A small image classifier, trained from scratch: activation elu, batches of 128.
Rows from block 8, named by matrix and row number. Rows with one number belong to one channel. Each number is 128 + 24 x the weight over its row's rms, rounded and kept within 0 to 255. All counts start at 0. Numbers have three digits each. After the name is the row's rms in percent of the matrix's.
# convs1: 3x3 conv, stride 2 (model.blocks.8.convs.1.weight, 96x96x3x3), inputs 0-13, a 3x3 kernel for each
# convs2: expand pointwise conv (model.blocks.8.convs.2.weight, 384x96x1x1, transposed), outputs 0-127
convs1.24 097:128168128128165128128128128128128128128128128128164128128134183128128174128128128128128128104128152128128128128128128128128128170128128128128128128128165128128128128128128128128128128128072128128128128166128128128128128128128128128128088128128128128128128128163128128128128128128128128128088107128128128128147128128186128128128122091191128128128173128128128128128128128128128128
convs1.25 098:128079128128128128128079128128128128128128128128095093128128128128128128174159176128145128128128128128128156128128081128128078102070081128128128097072128128128128128128128145128128166173167128128128168128192190222175128128128143128150168185163128128128154128171155218191128128128128149188162239166128128128081128128128128128128097128128128128128128128128128128128128084128128128
convs1.26 102:128109128128128128128128128128128128128128062083128066128128128128128159128128128156178175177149169128170164128128128065097094092095128128149128154128198128128162128128128128128167128128128128103128128128128078128105164173159128128166115128128128128128128128128128128114128128128128128128128128128138128128128128128128055128128128128128128128128128128128185180131128160158180165
convs1.27 111:128128128128179158128170165128128128128128128128168128128104128128128128128112128128071067128092093128098102128128165128085128128128156128071087089076128128099128128128095128104128119128128128128128128131155138128145128128093097101104128128128128128128128128128128128128128128128128133128156157128128128128128189128128128128128128128128128128128128128128056065106073072113087091
convs1.28 097:128162128128128128128128128128128128128128158128128128074128147128128128089079128128128146128128128128079128128128128128128128128128128128128128128128159128087128128147162128128143073083128128156128159137128178128128128153145128128128128083128128128196128128128128063128128128197168145128128128128128128128128166183128128128128128128128128189084128128128128139128128128078128128
convs1.29 103:174128128161128128129128128128128128128128128128128056103097128128128157102128128086086128092128163128128179128128128128128128128128128099128136128128203128128201092128128093128171101128156128128128128162128128124128083073128110128159128128128128128128128128156128128128128128128128128149128128131128128151174197182128128128128128128128128128128128088128100128075128189120128189
convs1.30 098:128128099128128128128128128128128128128128128128128128128176162141128128155137186128128128128128128145128128128128128128128128128128088128128128128128128128128112128164128128128128163128128128128128165128195182208186128128128156136128172159128128128203142128172180195168128186197159148165142227172128128128128128128128107128128128118128161128128128128128128128128128098104105128
convs1.31 100:128119128128128128128128128128128103063064033128128060128128128128128128128128128128153156175128189128128163128128128128128128128092128128128128176128228165128169128128128128128171128128128128128090128128103083128128128128128128128128128128128128128128128128118089128128128128128128128103128128128128128128128128128128047128128128128128128128086097128128128166142187220164128157
convs1.32 092:128164157128128128128128128154166128171157178128128128128128128128128128178148141128128087079128070128148128181128128128183197149184128128128128100099055128128128103101081128128128128128128128128128128128174128128128088112082059128128128128128128128128068128128128128128128128128082128128128128128128128128128128128128128128171159189154128128128128110128097073113128080148128128
convs1.33 091:128174128128128128128159128128155128168128137128128128128150128111128128128157159128128128087128090128149128164128128128172168128174128128128128094128092128128128128128128128128128128158128128128128128128175128082106128128128128128128128128128128128128128128128128128128128128128072128128128098128128093082128119128128128128178174185174128128128128110128128128108128128128128153
convs1.34 092:183221193189162128067128066196128202165128152128101128128128128128128135170128150090128079128128128128128146128094128128128128179202128062069087128128096128139150128128103128128128178158128128128128128128140113128128128128128089128128115128128128163128128128128128128095128128128128128128116128128128128128128128128128128128128128128128086080128128128065053073091128128151128128
convs1.35 106:128128128128128156128128128128128128128128128074128128128100125128128128128128106128128128128128128128128128128128114128128128128128128128124128128128128128128128128075109091076128104118118128100128128096123069075040128085088077084128063097083128070062116080116128128055091104049109119117068101104128128128128128143128128176128128128128128128128128128128128128128128128128128128
convs1.36 096:165171128166128128056103066196189186159128128086093101128128090128128128166145128055128085128128128162128128128128128185182191187210173074109083128128121128146154128128128128128128128128128128098128128128165128128128128105128128128128128128128128128128128128128128128090128128128128128128128128128128128128128128128084171128158163128110128128065128128071128080128128128158158128
convs1.37 104:076088116128128128097063065128128128128128128082061061174128128128128128166209189167128166128128128162182160128128128128128128085060085154128148128128128154168128128128128128128156171201192128128128151128161147173171128173193159128171199183189128128128161128169150173128128128128128128128143165168128128128128128128128128114128128128128128128128096128148128128128128128128128128
convs1.38 094:128128128128128128140162136128128099145128128159128128128128128128128104128128110128128154099128118128102128128128172185174128128128128128158161114128128128101099128128128128128104128128128128135128153128128193128128076128128128128128128128128128128128128128128183128128128128128128128128161128128174128128128128128128170128166157128195160154128128128128128128115122128128128128
convs1.39 100:128128128128128131128128128166164128142128128128128128096082088128128128128128128064128099101128103128128128128128128128156128128169128128128108128128099128128128109100088128128128128104128106109091110087128128087128100094085074128128128128128143096095099128102128098128101125076128080128128104128128128128128111128128128128168184128128128128128128128128128112128154128128128128
convs1.40 087:128128128128128128128128128128128128128128211128170128128128128128128092097128128128128081106128101056093073128128128128128128128075128109115071128128128112109076128128128128128128128128128128128128072128128128128174128128128103128128128128128128162200057128128128128128128169128128128128128190156083128094128128128128128068128128128128128128128128128128128091128128090076079099
convs1.41 094:128128128128128128085112128144128128142128128128102128128128128149128128180172128128128128128128128128128128128128128128128128128128088128128128128061128128128128169128128128128128186160128128128128168197218169198182128128128128128164128163160128128128150128172157216170128128128128128204128219194128128128092128128128128128128128128128128095128066128128128128101128128128128128
convs1.42 101:128128128128128128128116128128128137128128128173128112172168128155128155128128128128128128128128145128128128109128128128128066128128128128118128128097128128128128128156165128128128128128128128128192171128128161174156128128164165128128135128128128175208128128153128166138128128128128128144128128134117061128128084128128128128128128085175128082153164128128128128128128128128077094
convs1.43 093:128176128169128128075128071128172128128128128128103128128128128128128128128173128128128128128128128155157142128128071128161128128149128128128128128128128128151128128128111128128128167154128128128106128128128128099075128128128128128128128128128128128128128128128128111128128128111128128128128128128128128072090128128064086128161175177128128128128128128128128128128128128165157170
convs1.44 097:144181128128158128128179128128128128165128128128128128175182128128161128128128128159128128128128128128128128100086068128128064128128128128128128128128128128128128128128111128128128128128128150128106128128128073108101128128128128128128128128116178152128128173128099128113128128128128128118068057118128128161128083128128128128128128128210128085183128128128128128128128152164128128
convs1.45 091:128128128128166155128128128128128128172128128158128128153128079128159128128128128128128128128128128128128128128128128128128165128178128157128128128128061128128128128128089128128128128128128128128128128128185122103128128128128128128128128104128128128128128128128128128128128128128128128128128116128128128128128099128077128128180183128190128128170151128128128128128128090152128128
convs1.46 095:128128128170128128128112128161128128174128128128095128128131128128128128128165158128128128095128072128142128128128128128128128149180128128128128088093061128128128128128128128150128128128150128128128128128174211128186128128128128145147173128157128128128128128143209128179128128128128128168172128187128123128128110128128128128171169128146128128128128128128128060100128074128128128
convs1.47 115:128128128128128128171128128128128128128157128137128099104102128128112128069128128097114127094097128105128128128128128128128128128128128113128128128128136128128159105120128128128128079128128099128128075128167046128152066128128090094158046128128072128128098116177053128128041128128055128128033128157128128128128128128181128128106128128128128128128128110128128118128128128128120128
convs1.48 113:128160142128128159128165128128128141128144128128174165128108108128128128128117114128086061128128073157096083128128149128091128128128140128102086128095049128070128128128109128128128128094128128128128128128128128128128128128111128128128128109128128128146128128128128128128128128128128129128128128128090128128128128128093128128101106128128128128128128128128096064128083000128086063
convs2.24 097:128128128151128128163160171128128128128128128128128191176128200128128128128128164128128128128128119157128128128150165100128128128128128128128128157168128128128128128128151163128128128096157128128128128128204128128128128128128128163195128187128128128128128128171128128128128234187128128128128128128182165165197147128128128128156190128128081128128128128200086128128106128128091088128079
convs2.25 108:128128166128128128128150128161128128185185139128128128128128088115128128128152128128128128128128128128128075109128112128128186128128128128128128128128128137128128128128128107128128128128128128128113128128128128120128146182128128186128162128128128078128094101128128128128179128128128128128128160128128128128099148083128128128128128088128170180128128190099128128128128128108128128184128
convs2.26 113:128128163128111153105128096155171128128128128185146107128150128128087128104128128099105128128128128128151128128128128099128128128177114128098128128100128167151161153045128180106161175128156128158128128128128087128143168128128128128128150128128128128073099153083128128128128128128160128191093158069128128128128090128128128128128128091128128128128177128106188128128094128128128128128128
convs2.27 086:128128128128128128097056092128128128133079128128128128052128128128128128128128091128099128128152128074128128128128128128128128128128152128128128095128128128128128128183128128128128128139128128128170104128128163128128128128128071128128128128128128180128128192128128075128128128128128095128136128167128128067128128128128047128067128128167128058128128128128128128074128128128128128128142
convs2.28 087:066100128128128128128128165128151128128128128128128128128128128128128128128213128128128128156128128128128128178128128128128128128163128158128128201128128128128156128128128128128128195128128128128128128128168128163128128128128128128128128128128128128184149128194128128128128128128128128128128128128182185128169128128128128128080128166128128128185128128128128128128128128156128128128200
convs2.29 110:128128147128128061128116128168128128128128128128128128128165128137128128099198115128128128128128128128128128128138161128128104128128128098128128128128128128180128053128099128128128095128128089170128128128147070128128128128128114104128128128128145128128128128128128128184128128128128128187152128077128128065128128128128169147046175128155128095067169128128128128083128128160128128128128
convs2.30 107:128128128128128103128157128128092128172176128128104128128101128128128128128162128128128182141128128128128051115059128128128198128128128128128128128128128156128128128128103128128128122128093128109128143128128128116128128156128128192128152128128128075161128095135128128108174128150107128128128128128128128128113128082155128128128128128128173226128128196128128147128128128101128128188128
convs2.31 140:128128128139113128107103128151197128128103128196149128128144128171086128102128160114098099128146128128142128099162128094146104128174128128102128106128128128168151128084128128095128167128149100128155106128128095128146149128085128093128128128128146151078128152099102128188128128092128128169095147079128128128115128128108128128128110092128092094098155113128165128128095128128099128128097
convs2.32 122:165128128128083037128128128128128128128128128128128128128128128128128128209128128157128128164055157148128128114128128128128128110128087205183128128128128128128128089155068128128093102128128200128128153207128128097097092139128128128114128146128128128128128128128128206128128128128128128128128128147128128078128175155096128128128128128128161128128128128108128128092128128106193156128128
convs2.33 083:128162128128064128128177114128169197128128100128152176128187128128128196175128128128128128128057128128128128094128128128128128128128115182176184128111128128128128128128128128183180128128128173174174161183128128128102128128128128128100128089128128128147158183101128164128128084128177128128128128128128128128128128128165157128128085128128128128128128128128160128100116128128169128128128
convs2.34 100:145149128195128128128128128128128165128132128128162163177192178128128128159101128128128128128085128186128128128128174128182128086128128160171128128128177128128128128128128128128128128175128152144128128128128128128128128128100128128128104168128128128128128089139128151128089128128145110128076128128128128128128170128081150191128128158128128128128128128128128173128107198128167169128128
convs2.35 100:160128165083097128128128162128128128128166179128128128128128102128128115128128128128128101128128128099128128128163128128074128102128128128128121073128128128128128084128083100128076128128128128128128128128128128085128171167109128158128164164079128128128128159128128128098128128155128089128128128128128128128072128128096170113128128128128155159040128128128128128128128095100128128168072
convs2.36 092:128128128128128079128177162128128128128128128128128128128128128128128128128128128165128128162128128128128128128128128128154128128128128163172128128153128128128128086128128128128128106128161176128098154128178108067128079128056128128128128147128128128128128111128113128128075128128128051128128128128128128049128128128071128128098128128128128128128128128128101128128128202128173192128128
convs2.37 110:165128220107128128128128096216128177128172128128128128128128103128076128128128175128128128128128128128164128128128128128128128128177128128128140128069128201128211128128128108128145128128128128154128128128128128128128171222128128146128181128128128128128093128128104159128186128128128128128128153089128128128128128054158128128128128095128128128128148170098128156128128103108128128140128
convs2.38 107:128156128128128090197128128128128128102128128128128128128128128128128204128128128128181128198128128128128128114128175128162128120128128128128128128128128128167128128080128128158128128100128128128128235200128092128128128128171128097128128128128160128128128128128098128128128128128128171128188128069128128097116176128128128128128180128128128104128128128128128154128128128128128128086128
convs2.39 105:191128128128128074140128128128128128158128164128128128128128128128102128184128128161128128128085128128169118128128128128128128071128066128128128128128128128128128086128128096128053128128128128128128128171169091072128128128104128128128128128128128128128128128128128188094128128128128052100090169128128128086055128142073128128097128128128128162128128128070128128112128128128128128128128
convs2.40 079:128039128128128128128043111128128128128128159128128128055128128128128128128128102128128128128128128128128128128128128146128128128044128128128039128128128128128128128128128128128128128128038128128128086128128197128128119128128128128154128128128061128128128128128128128128142128128128128128128128128128128085128128128039051104128128183093128128128128128128128128128128128128128071128149
convs2.41 105:128128128127128128128128099128128128161176128128128128128128128117128128128170128128128128128128166128128052128037110128128190128128128168128128128128099128128147103097128111157128128128128128128128148128128110097128128176128128152104159128128128086128128128128104128128166092140128128128128128128128128106108128074144157128128128128128178165128092165128128160053128128128176128162128
convs2.42 102:128128148128128105164198128128128128190128211128128128128128128128128164128196128128128168128128132128128063167128128128128179128128128128128165128149128144073128128128128128128128128128128128094088128107177128128128128128128193199171193192128128128128128070170128109128128128206128128099128128128160182128176128128157128128128185128128128128128128128174128128128128128128128128128128
convs2.43 104:128173128174128128128128128128128170128152081116189162158128128128128128128099159128128128128128160177128128128128128128186128079128119128128161128128128128128128128128128128128128128172151128178128106152086128128128149128100078128128140128128156128086128128096128128128128081091189111128075128128128128128128128128128128128128128128128128128075128128128128128128092128128128128128128
convs2.44 081:128128128192128159128148128153128154128154128140180187128191128128112128146102163128128128128128118128128128128128128064161128083174128128128167128101193128128128128128157192128159128128180128128128128128128189128128128128091135128128128128128156128128128128144128128128128128128128128149102128128157128128167128128164128128128128128128128111128128128128128128173085128128128128128049
convs2.45 072:096128128128128128147128128085128178074128128128128169128128128128128212128084128128128128168086128128128128128128128128128128075128128128211164128128128128128128128179128186203128128128128128128128128128109128128109128092128128128128079128128158128128128128128128128128128079128128128128128068128128096128128128128128128095128128128084128128128078128128128128128129128128128128128128
convs2.46 108:182155128128128073128166151099100128128159128128128128128128128128128186194142128128128150154128177128128107099101104128128128128128114177128128102107128128111128103128128128128113128128128188128110149179128118106128128128128128128128128128128128081128163128107128176128128128128128128098128128128128128085109128128128128128088128128128166165128128128126128156064128128128195165159158
convs2.47 069:128128128128165128128128128128128128128128128099128128128143128128145111128128128128067128128128128128182128128128128128128128128066128128128128128128128128128128075128064128042066128128128128128128071128188128128128187190128128128128128186128128133128128128128128128128128128167128080128128128128128128128128128128128128128128128128128128128128128128128128128089128128128128128128128
convs2.48 082:092084128128128128128128128128128128128128128128128128062128128178128128128128083128128128128128155128128159128128128101128128188128128128128128111128128049171128128187128128128128128128128128128128128128081128128128128128128079128128134128157128174128128128128132128128128128128128128128128128173128128128128128128128030128058128128128128128128128128128185037128166106128128128128128